Weights of a small model that predicts nearness at each pixel: encoder patch size [8, 8], trained on rendered rooms with furniture.
Rows from block 3 of the encoder of a small model that predicts nearness at each pixel, named by matrix and row number. Rows with one number within an expert belong to one neuron, the router's apart. Each number is 128 + 32 x the weight over its row's rms, rounded and kept within 0 to 255. All counts start at 0.
Before each expert's rows are labels from the 100 images, of 14976, where the router gives the expert most weight on average: "responds to" is what is common among them. Only what is clearly more common there than usual is listed. The data: rendered rooms with furniture. In brackets: how many of the 100, against the usual share in percent.
# router: router (encoder.blocks.3.mlp.router.weight, 8x160), inputs 0-159
# up: expert up (encoder.blocks.3.mlp.up, 8x80x160), inputs 0-159
# down: expert down (encoder.blocks.3.mlp.down, 8x160x80, transposed), outputs 0-159

# expert 2
responds to: count: zero (84 vs 19.7)
router.2 [105  91 142 151 145 126 148 144 149 146 143 104 149  89 101 190 155 115 140 117 114 128 200 111 153 109 178 159  98 121 135 136 148  82 151 140  90 123  90 140  86 131 164 151 148 125 112 118 128 107 136  63 127 147  92 153  72 100 124 182 122 178 167 160 117 111 107  89 142 105 154 154  97 119 169 154  74 130  75 120 126 103 122 132 126 208 110 114 133 167 107 226 144 212 131 102 105 173 168 173  76 133  92 120 111 139 102 158  81  73 144 129 144 165 183 135 130  62  96 101 173 123 134 109 165 183 104  94 197 138 155  92 122  93  86  67 110 115 120  80 132 157 127 128 149 127  47 118 117 115 130  98 147 164 116 114  97 125 186 108]
up.9 [142 180  99 172 158 126  73 133 130 121  94  84 138  95 144 118 101 156 132 135 136 153 114 136  99 133 162 172 144 136 108 115 124 108 125 118 157 152 106  91 136 146 100 157 170 135  92 104 127  85 103 178 139 107 128  99 123  43 175 103 127 184 105  81 153 125  78 170 111 200 165 140 172 110  83 136  85 104 168 145 125 178 132 155  93 141 113 103 142 102 128  93 112 144 150  79 114  92 120 147 111 144 114 172 108 129 219 115  52  97  97  95  97 100  89 123  98 167 136  59  85 204 109 135  92  95 176 129 114 173  88  83 162 128 152 135 185  84  97 115 101 140  66 102  81 146  70 105 108 122 143 148 116  71 158  92 134 159 139 114]
down.9 [113  79 157 101 123 100 181  98 129 130 113 158  90 158  91 125  85  73 100 162  56 127 117 119 149 184  98 105 108 137 211 153  84 119 119 138 180 147 153 184 174 109  81 146 129  93  70  92 172 159 123 143 125 123 105 133  73  98 131  99 104 143 161 166 107 133 115 125 124 100 121  81 152 132 181  92 148 115 178 101 135 174 180 113 111 147 130 108 145 160 129 191 167 112 181 147  77 117 106  89 158 117 186 125 128 110  83 145 117 101 169 113 141 128 140 117 157 141 151 110 116 102 138 102 130 146 137 151 163 129 141  62 109  81  68 149  87 128 126  53 140  92 124 194 126 171 191  48 130 206 132 103 109 106 118 123 116 129 126 124]
up.10 [135 104 129 142 163 159 157 171 135 151 156 148 116 154 129 145 109 141 153 141  67 110 141 125 141 121 151 190 143 113 104 150 121 142 161 127 124 187 180 221 127 165 130 118 188 136  85 172 173  88 114 121 129 125  94 132 108  69 148 155 131 138 146  98 122 132  90 133 137 129 150 127 171 127 127 137 155 144 117 174  85 154 102 108 116 112 170  98 160  90 151 114  89  78 137 171 119  94 115 149 162 116 148  96  99 112 117 112 146 125 201 202 166 157  85 105 163 153 119  79  95 101  89 216 199 152  84 139  52  98 115 123 132 131  97 129 160 106 122 171  78 119 156  54 165 111 185 110  92 170  89  80 100 117 128 130 170  96 186 140]
down.10 [175 159 151 130 136 117 118 169 102 122 156 121 149 134 139 149 104 136  80 157  70 167  99 160 110 110 133  99  55 151 114 111  82 163 125 148 116  85 138  99  53 180  79 129 107 198 170 162 117 148 124 160  88 126 117 102 161 197 135 185 116 141 137 178 158 180 115 120 143 198 148 155 183 162 139 174 143 213  82 112 100  93 142 118 193 134 136 146 193 143 153 157 105 210 155 160 112  98 147 145 166 161 167 118  87 112  90 126 158 101 126 103  73  90 139  92 142 184 127 147 113 127 147 118 155 146  96 124 143 128 173  97 102 117 157 113 127 124 109 147 138 118 166 151 108 159  94 157 130  86 180 122  72 143 123 130 153 111 128 181]

# expert 3
responds to: count: zero (49 vs 19.7)
router.3 [130  92  70 121 158  93 130  98 157 186 167  99 121 106 181 141 162 120 146 166 111 123 111 130  84 156 123 137 141  27 128  51 127  32 135 125  53  79  83 123 144 114  74 114 128 128  96 168 117 113 129 118 168 137 107  92 119 111 118 129 105 154 158 163  94 123 110  72  89  78 127 106 163 123 196 116 127  93 175 131  83  74 151  88 136 111 135 164 111 189 143 174 148 163 160 104 132 159 170 156 116 139  95 131 104 119 138 154 160  67 146 109 113  97 120 134 145 114  97 121 126 128 125 139 171 158 105  48 151 174 141 164 140 109 107  86  95 115  79 128 148 130 144 111 123 155 149  74 107 122 185 125 137 109 103  54 128 176 114 153]
up.9 [ 63 142 181 100 135  95 124 154 150  90  93 111 134 144  72 196 120  92 128  96 138  90 122 189 140 137 129  79 105 151  92 146 133 131  78 110 129 119 106 159 140 134 128 172 134 112 143 141  88 107 132 161  79  92 134 168 177 138 100  76 116 135 155  58 111  95 145 153 119 194 124 124 123 112  90 162 101 139 184  70 137 219 148 186  85 145 136 121 139  72 106 109 138 179 130 128 160 106 114  90 118 166 148 143  95 130 142 144  57 140 123 139 128  98 156  93  99 180 111 164 132 153 181 157 120 134  96 111  72 141 110  83 195  97 111 122 160  91 149 101 145 147 198 120  74 122 126 135 171 113 121 144 181 107 188 129 111  80 171 104]
down.9 [147 157 143 154 150 118  72 114  97 139 154 164 131 111 134 155  75  77 146  92 160 198 143 140 124 154  87 139 210 121 119 138 121 154  96 148 161  89 168  99 123 119  57 107  91 109 193  75 147 117 183 148 134 120 113 161 140 127 168 127 180 177 119 159 119 132 168 182  91 159 139 103  97 133 127 157  62 117 146 150 136 169 170 140 117 108 223  66 121 130 139  78 115 149  79 125  70 163 106 140 163 146  68 153 181 121 131 161  97 164 179 132  67 129 154 133 134 160 100 140 103 108 106 138 100 192 165  96 126  84 133 125 184  89 140 173 102 140 111 148 142 128 124  94  87  61 132 109 129 114 166 135 134 132 132  85 143  95  99 119]
up.10 [109  69 158 158 129 109 119 131 134 190 149  73 131 115 145 166 113 126 121  71 116 108 105 147 120  83 172 175 115 112 122 132 113 109 145 118 147 121 102  75  75 113 118  91  85  72 147 157 128 101 157 173 107 124 155  98 127 137 147 146 107 108 185 109 152 150  98 101 127 123 155  84 134 108  84  47 152 119 150  90 151 107 156 111 144 129  51 118 172 114  91 163  85 150 102 145 107 127 174 133 132 117 155 161 134 188  75 103 103  59 148  96 125  52 134 143 132  80  43 124 159 126 124 103  64 112  95 143 103 104  69 114  71 139 142 176  81  91  85 103 125 127  75 146  84 124 118 168 145 141 114 197 179 145 147  91 105 105 110 144]
down.10 [105  74 122  84 114 140  79 179 111 116 127 123 132 159 122 139 151  78 135 122  34 107 167  86 141 136 146 126 146 133  88  64 148 141 126 133 203 123  97 143 152 142 147 101 105 129 110  83  76 188 141 133 170 114 121 158 186 152  93 139 116 154 141 161 146  82 137 145 150  72 113 124  83 117  99 105 137 162 135 149  97 118 117 146 147 152 153 129 127 179 143 150 130 106 152 176 131 143 104 146 139  85 135 148 178  79 160 117 149 121 168 109 122 144 108 126 145 165 105 108 144 158 227  93 119 107 141 107 160 148 159 167 109 192 120 139 100 157 158  84 132  76 203 170  64 117 179 134  85 115  99  84  43 168 115  83 118 134  67 133]

# expert 1
responds to: door (70 vs 40.3); count: four (61 vs 18.4); table (41 vs 15.5); arch (35 vs 15)
router.1 [182 187 171 169  99 154 144 158 105 144  81 104 172 162  89  99 166  93 141 117 149 123 122 137  75 158  57 125 174 160 130 134 115 171  76 111 202 141 172 153 166 150  62 125 103 106 125 141  92 159 117 153 126 135 147 171 145 108 125 171 161 135 137 129 152  98 165 158 170 147  93 113 144 108  91 112 113 124 168 101  85 167 101 155 122  86 101 135 125 132 132 108  99  94 174  97  87 112  93 152 158  69 154 138 135 182 149 117  88 187  82 179 127  53 117 136 116 183  85 195 121 138 160 165 116  90 186 143  86 158 119 125 152 130 122 166 182 103 165  73 161 118 115 123  90 150 157  77 114 129 155 173  84 114 122 118 141 103 111 105]
up.9 [102 156 123 117 181 160 137 132 176 156 190  99 101 184  90 139 118 101 134 132 117 159 131 188 136  59 111  91 113 131 104 150  86 120 129 132 142 113  82 126 141 121 168 156 122 101 144 105 157 189 170 125 133  89 194 119 193 185 102 121 146 124 156 114 108 160 100  84 139 149 134 124  74 140  90 109  54  97  79 142 162 141  96  81 132 130 126 145 145 155 118 212 123 148 131 144 114 127 101  80 205 101 159 108 135 139 100  80 124 121 153 117 150 192 171 131 129  89 127 110 152 140 160  64  79 190 132 157  78 163 184 135 142  98 133 120 169 122 105 136 122 146 108 151 161 196 134  79 138  78  52  80 149 107 152 151 143 124 122 125]
down.9 [117  83 140 104 111 161 109 106 161  99 159 100 158 124 134 166 166 139 113  75 133 108 116 173 136 155 111 122 153 112  99 124 138  99 126 101 125 110 164 135 120 135 120  34 142 117 136  83  94 105 131 140  99 150 107 176 100 146 103  96 119 124  99 134 157 109 129  53  72 146 103 145 106  93 123 144 143 142  43 119 167 124 140 134 159  91 144 115 154 113  96 104 103 120 108 130  92 103 105 142 163 127 161 163 170 106 110 181 147 127 173 120 173 202 114 176 201 203 138  89 125 136 107 124  94 201  99 123 110 130 152 160 121 136 122 161 137 119 118 115 102 162  87 153  17  72 125 108 167 126  67 110  59  82 133 143 109  84 122  49]
up.10 [157 127 108 145 106 106 122  57 135 178 153  61 102  96 120 158 148  85 153 151  95  86  98 170 115 133 134 155 139 153 141 168 159 109 118 144 128  92 146 109 149 134 147 108 140 154 127 105 127 124 121 131 166  83 165 147 183 122 122 114 139 165 134 115 161 105 159 166 204 159 130  90 123 147  68 159 181 131 118 161 119 200 165 159 149 148 138  51 137 142 158 127 127 118 119  86 155  88 150 126 176 127 163 190 161 180 108  86 181  85 116  73 200 129 154 169 116 151 164 123 145 100 165  99 116 186 146 125 129 139  55 124 123 107 158 170 135 135 120 111 180 143 163 172  97  92 126 121 146  97 139  97 138 128 237 107  84 149 109 180]
down.10 [ 92  89 112  37 134 170 133 133 145 109 147 153  96 132 176  98  92  98 136 153 120 133 151 151 132 116 127 141 122  88 148 113 136 158 147  99 124 120  95  87 128 158 110 133 144 255  70 118 134 115  66  97 104 100  69 140 150 116  90 130 134 141 139 149 134  89 125 128 126  80 168  84 137 116 105 128 127 137  86 156  92  87 127  98 198 176 141 137 183 118 163 120 152 156 138 126 201 130 149 153 113 118 116 189 166 110 124 117 124 117 136  86 143  71 123 184 160 150  71 156  94  79 120 150  88 158 128 164 121 190 110  87 136  82 156 130 160 133 129 172  72 143 153 127 127  63 162 117 155 125 164 158 102 117 162 132 127 137 179 162]

# expert 7
responds to: count: four (55 vs 18.4); table (45 vs 15.5); ladder (41 vs 15.3); dog (37 vs 15)
router.7 [ 71 156 114  73 152 133  85 104 120 110 116 157 137 138 190 157  78 112 100 135 137 146  96 149 145 121 159 122  94 142 115 135  94 133  94 144 114 163 155 101 132 121 148 104 120  98 168  97 150 106 102 121  99  88 177 106 156 188 140 108 172  95 127 105 106 210 121 163 123 145 129 127 100 127 166  98 147 143 141 125 162 127 134 127 109 115 104 128 124  80 123 122 123  91  81 137 171 140 136  86 135 108 158 101 152 124 158 160 135 123 160  95  62 127  92 119  80 145 163 171 142 129 118 107 150 126 133 103 131  33 162 180  66 184 110 113 129 101  46 184  88 177  49 158 156 129 182 152 135 170 106 165 140  82 132 181 197 100  42 106]
up.9 [159 154  87 132 193 121 130 106 141 136  95 185 179 136 226 151 121 144 112 178 153 113  75 123 128 121 119 129 102 125 150  70  95 135 134 158  98 146 138 100 127  61 203  85 102 116 125 109 168  99 155 187 167 116 140 100 129 124 134 106 175 138 224 153 148 172  59 111 122 159 137 115 105 132 148 101 136  78 132 155 166  87 134 127 150 122 123 180 150 143 136 141 126 163 119 132 147 125 126 147 102 104 125 149  97  85 174 157 107 112 131 123  78 138 133 159 122 141 143 147 183 119  89 107 129 135 121 109  83  77 142 165 125 114 146 112 116 124 121 152  78 180  92 174 130  91 200  80 111 168 120 192 139  82  44  87 147 118 104 184]
down.9 [ 92  50 129 109  90  97 141 126 110  53 150 185 153 168 111 162 127 113 185 125 151  95  71 106 113 114 153 143  99 173 114 133 109 151 144 141 167 177 106 112 153 130 159 139 136 202 181 101 166 143 135 134 179 134  80 116 149 133  96 121 150 222 111 125 111 111 109 170 102 122 196 115 123 144 119 104 137 149 153 117 139 163 163 107 170 120 143 117 144 138 125 145 103 140  93 121 202  69  75 168 160 162  75  96 122  80 147  97 142 102 127 120  74 160 119 157 169  99 133 107 105 171  77 110 121 100 132  92 107 121 146  92 128 137  82 133 167 119 168 176 188 129 122 133 112  66 151 184 159 146 113 131 137 121 147 142 160 192 204 151]
up.10 [119 123 155 158 146 126 117 145 134 191 171 112  93 178 111 132  82 119  97 115 101 150 165 197 149  80  85 148 101 165  90 183  70 190 164 137 157 136 182 185 114 159 137 167 153 120 127  87 225 133 127 112 153  86 134 134 163 147 179 166 107 148 100 152 110  98 186 152 174  66 136 110 109  80 119 146 129 182 124 119 125 142 127 117 147 149 131 144 138 164 155 151 134 135 142 174 155 119 176 122 152  96 127 112 175 110 129  73 140 145 158  97 141 123 172 115 113 132 131  92 168 163 125 110 162  93 127 223 119 105 147  77  74 119  85 198 169 140 128 102 138 102  92 142 105 143 109 116 143 158  60 123 121 121 133 140 171 100 136  60]
down.10 [ 84  96 136  35 115 180 144 126  94 141  81 101 107 122 131  83 179 105 132 106  80 128 113  92 170 158 157 158 150 126 113 146 182 154  79  59 112 217 137 149 114  82 121 149 115 113 105 196  92 133 103 111 121 159 211 175 104  77 157 125 151 154 194 104 122 161  77 119 100  89 164 185  78 200 127 163 129  84 137 124 149  96 128 112 127 161 139 123 154 170 121 139 155 131 127 154 130 189 133 160 117  98 120 166 109 180 140 159 151 111 121 124 127 123 135 118 192 152 103 143 162 113 139 139 113 192  86 119 161 121 107  62 124 146 142 102 103 103 119 173 132 109 115 142 167 125 166 110 117  51 111 117  84 158 137 133 117 121 129 118]